config.yaml
encoder_arch: "vit"
model: "segmentation model"
dataset: "analogue clock faces"
train_examples: 195000
image_size: 64
crop_scale_min: 1
horizontal_flip: false
num_classes: 6
encoder_norm: "layernorm"
encoder_norm_position: "post"
encoder_activation: "gelu"
encoder_mlp_ratio: 4
encoder_head_dim: 16
encoder_fused_qkv: true
encoder_bias: "none"
encoder_qk_norm: false
encoder_parallel_block: false
encoder_dropout: 0.05
encoder_inner_norm: false
encoder_patch_size: [8, 8]
encoder_conv_stem: false
encoder_layers: 14
encoder_width: 160
encoder_positions: "rope"
decoder_norm: "groupnorm"
decoder_activation: "relu"
decoder_weight_standardization: true
decoder_widths: [64, 128, 128, 128]
decoder_blocks_per_level: 2
decoder_block: "plain"
decoder_attention: false
decoder_upsampling: "pixel_shuffle"
init: "trunc_normal_002"
residual_init: "zero_last"
optimizer: "soap"
beta2: 0.99
lr: 0.0029
beta1: 0.95
shampoo_beta: 0.99
eps: 1e-08
precondition_frequency: 50
max_precond_dim: 1024
one_sided: false
adamw_lr_other_params: 0.0024
grad_clip: 1.0
steps: 6900
batch_size: 48
epochs: 1.7
lr_schedule: "cosine"
final_lr_fraction: 0
warmup_steps: 340
weight_decay: 0.1
adamw_weight_decay_other_params: 0.05
Rows from block 2 of the decoder of a small segmentation model, named by matrix and row number. Each number is 50 + 10 x the weight over its row's rms, rounded and kept within 0 to 99. All counts start at 0.
After each channel's rows are labels from the 100 images, of 14976, where the channel reaches its highest value: "lies over" is the class under the peak; "responds to" is what is common among them. Only what is clearly more common there than usual is listed. The data: analogue clock faces.
# conv: 3x3 conv (decoder.decb.0.0.conv.weight, 128x128x3x3, standardized in use, each kernel summed), inputs 64-127

conv.35:47 67 54 51 54 49 67 29 40 54 49 69 50 53 37 43 59 41 38 57 31 51 41 48 51 63 52 58 52 60 44 33 59 42 57 43 33 63 38 44 56 68 48 36 46 67 34 51 39 49 49 34 71 56 55 53 51 46 54 39 43 50 59 24
lies over: case
responds to: dark face

conv.18:42 44 62 62 61 60 43 49 44 46 49 47 52 39 50 61 43 57 47 61 58 32 56 76 57 51 41 44 46 49 50 38 70 49 51 56 57 46 66 37 75 39 37 54 63 53 44 46 59 37 28 56 35 49 59 67 62 59 38 51 44 52 69 61
lies over: hour hand
responds to: hour 2

conv.118:40 64 38 48 63 62 31 50 48 58 58 59 43 51 46 63 53 68 51 56 52 45 46 40 46 58 43 44 50 42 46 40 30 45 38 41 52 58 34 62 54 68 38 49 40 34 52 35 52 43 72 57 55 53 45 23 49 41 45 63 59 58 52 62
lies over: minute hand
responds to: dark face; minute hand past 9; minutes: 45 to 49

conv.71:63 55 40 49 65 40 53 50 46 42 44 56 56 45 70 66 55 63 44 51 56 52 42 30 28 60 45 56 43 60 50 58 38 41 60 51 42 65 55 55 43 55 40 63 42 38 64 48 51 43 36 40 50 68 36 39 44 41 47 43 48 69 42 32
lies over: minute hand; hour hand
responds to: hour 5

conv.99:50 47 33 61 42 44 37 66 57 44 24 45 47 49 53 46 41 67 23 67 65 39 60 61 58 47 43 40 39 37 44 62 60 35 61 57 46 56 54 47 66 59 50 42 47 56 60 51 53 38 48 51 59 51 59 57 47 56 49 43 53 69 41 57
lies over: face
responds to: hour 10

conv.17:49 62 48 76 53 42 50 50 41 57 28 44 38 54 40 49 48 34 40 62 46 38 57 52 40 65 58 47 38 49 56 58 57 43 55 50 41 59 28 66 49 47 58 38 48 49 41 58 46 34 55 42 51 48 39 43 46 60 45 32 60 51 38 39
lies over: case
responds to: dark face

conv.3:54 55 58 56 44 49 44 44 57 50 41 36 33 42 64 36 39 58 49 57 52 48 51 49 43 38 64 27 50 51 47 45 61 46 37 51 54 54 62 53 56 52 52 51 50 64 52 66 60 43 57 46 27 68 63 37 42 26 57 39 29 51 48 40
lies over: backdrop
responds to: dark face

conv.22:27 42 29 34 57 53 53 61 48 45 38 63 42 47 32 46 58 33 39 49 59 39 54 50 47 61 43 64 47 75 41 65 51 38 55 51 62 56 34 61 46 59 53 48 36 53 44 57 73 54 57 53 68 53 45 42 43 41 44 43 42 65 37 60
lies over: face
responds to: minute hand past 4; minutes: 20 to 24

conv.95:37 31 55 44 54 62 33 38 56 41 66 50 27 44 68 59 67 40 48 39 55 46 37 50 45 42 45 42 62 62 54 49 55 41 33 53 55 55 55 51 51 42 47 51 53 49 40 57 82 59 66 54 40 58 39 52 39 44 57 44 41 49 39 59
lies over: hour hand; minute hand
responds to: hour 1; hour 2; minute hand past 1; minutes: 5 to 9

conv.28:36 32 33 47 41 44 34 57 47 33 54 54 50 60 46 47 39 56 31 35 51 54 67 35 51 53 54 47 44 43 38 86 44 35 27 43 59 53 66 62 65 56 47 57 50 27 43 42 58 49 54 55 50 47 55 52 54 62 51 43 51 60 59 42
lies over: hour hand
responds to: hour 10

conv.13:55 40 32 51 48 50 36 64 54 58 37 55 37 52 60 58 33 34 56 55 47 56 53 21 60 38 46 40 45 32 38 53 55 55 40 58 54 68 40 67 54 47 59 45 44 32 33 32 53 38 62 24 34 55 52 48 43 59 43 53 61 64 52 55
lies over: hour hand; minute hand
responds to: hour 11

conv.12:56 48 45 41 38 65 59 60 77 54 43 43 45 29 51 56 65 61 44 61 62 48 53 48 46 55 37 43 47 42 35 67 31 41 48 54 69 34 48 56 40 49 37 60 32 41 46 54 63 56 63 32 70 54 68 39 35 41 49 51 54 61 42 58
lies over: case
responds to: dark face

conv.72:50 57 36 50 51 50 44 37 50 34 49 42 44 51 39 51 70 64 35 59 51 59 58 57 56 48 52 57 67 50 57 60 45 25 51 50 50 77 47 48 44 57 64 45 38 38 40 53 59 35 57 48 60 70 34 49 56 49 52 49 46 53 34 74
lies over: face
responds to: minute hand past 6; minutes: 30 to 34

conv.104:62 32 48 45 48 43 60 57 47 56 28 50 48 43 58 56 53 36 40 62 47 54 44 46 49 52 41 51 35 68 56 39 42 56 47 67 37 47 42 63 45 52 25 44 47 45 73 37 55 63 45 74 57 47 33 63 47 38 65 53 30 45 41 44
lies over: hour hand; minute hand
responds to: dark face; hour 11; hour 5

conv.38:47 36 32 46 52 46 33 68 38 55 43 45 43 47 48 53 33 11 59 69 55 34 42 49 41 52 50 49 50 57 51 60 47 50 63 61 55 65 51 57 35 39 58 54 45 80 57 34 55 46 47 50 46 43 43 56 47 58 63 40 47 57 54 41
lies over: second hand
responds to: second hand

conv.124:39 54 55 33 58 63 53 47 53 59 37 38 60 53 61 53 57 60 67 33 39 44 49 47 41 63 45 64 48 29 30 51 42 54 51 57 51 28 47 46 59 48 24 44 61 29 36 61 68 61 62 52 45 53 43 48 45 48 27 61 50 53 52 49
lies over: face
responds to: hour 8

conv.14:46 44 51 50 31 21 45 46 48 48 61 40 40 69 65 42 61 41 48 48 43 48 52 39 60 42 77 36 60 33 55 58 53 52 68 60 51 44 62 53 41 54 56 30 58 72 35 69 49 61 48 40 40 49 45 48 46 52 52 53 47 46 37 31
lies over: backdrop
responds to: dark face

conv.42:55 43 49 45 78 68 49 53 46 61 58 63 47 44 55 43 55 51 36 51 55 32 56 58 43 52 46 43 62 66 46 44 75 48 45 66 60 51 63 44 56 43 22 36 42 44 46 64 67 56 55 65 42 51 46 50 46 56 54 49 34 57 46 43
lies over: hour hand
responds to: hour 3

conv.61:67 52 53 50 49 67 41 43 32 66 45 43 58 32 61 61 52 40 50 27 44 45 61 66 50 41 68 55 39 53 55 43 56 66 35 44 45 52 62 50 53 34 55 62 56 27 53 62 54 65 33 48 38 55 51 68 59 70 57 67 54 32 56 40
lies over: face
responds to: second hand; hour 2

conv.122:27 52 51 64 80 45 33 56 49 50 53 45 48 42 42 59 55 68 53 48 49 37 39 37 37 51 42 43 48 56 54 54 46 46 46 42 42 53 39 59 48 56 40 58 55 34 53 65 38 61 52 60 51 56 38 46 45 25 31 59 53 66 39 46
lies over: case
responds to: dark face

conv.20:41 42 36 54 52 61 44 44 72 48 57 43 44 61 43 64 56 61 52 43 46 44 49 40 52 61 46 48 43 22 52 49 31 57 67 49 59 43 62 51 60 73 45 56 52 56 38 52 64 46 50 54 48 41 36 60 57 56 41 45 66 58 40 45
lies over: face
responds to: dark face

conv.84:59 42 59 37 66 51 57 47 52 52 56 45 44 53 65 48 57 38 54 51 56 43 43 46 37 57 33 58 55 49 55 45 58 48 47 67 50 54 58 59 39 47 42 33 42 42 31 53 71 63 40 39 61 76 47 49 30 37 43 51 41 62 36 42
lies over: hour hand
responds to: hour 8

conv.94:55 50 69 52 56 50 31 59 50 39 66 40 45 51 35 65 56 56 56 43 58 56 57 60 43 51 65 54 43 32 57 56 61 55 44 49 56 54 55 38 68 39 44 70 54 50 47 60 48 50 26 64 41 37 53 50 42 72 53 66 57 53 47 49
lies over: case
responds to: square case

conv.85:40 33 34 39 60 68 53 56 43 39 56 65 55 52 25 57 50 41 40 56 47 33 55 49 34 75 56 58 61 42 58 53 57 48 57 54 56 48 54 52 35 63 60 39 60 73 53 55 71 52 46 64 62 42 33 59 57 40 44 38 33 69 59 64
lies over: face
responds to: dark face

conv.41:56 58 64 57 59 53 41 30 64 55 56 56 43 62 46 38 62 51 47 60 59 48 50 48 51 52 50 40 49 52 59 35 45 50 62 44 31 51 56 41 72 49 50 37 52 60 34 44 35 47 52 40 64 73 34 50 54 40 53 51 43 40 55 32
lies over: hour hand
responds to: dark face; hour 7

conv.106:47 54 55 48 47 64 55 55 44 80 38 70 60 46 40 65 54 30 44 54 53 51 45 46 53 45 51 64 41 45 55 49 58 48 54 56 43 53 39 48 65 58 41 43 56 47 53 41 33 58 58 53 61 50 24 58 65 59 52 58 56 57 48 47
lies over: face
responds to: minute hand past 12; minutes: 0 to 4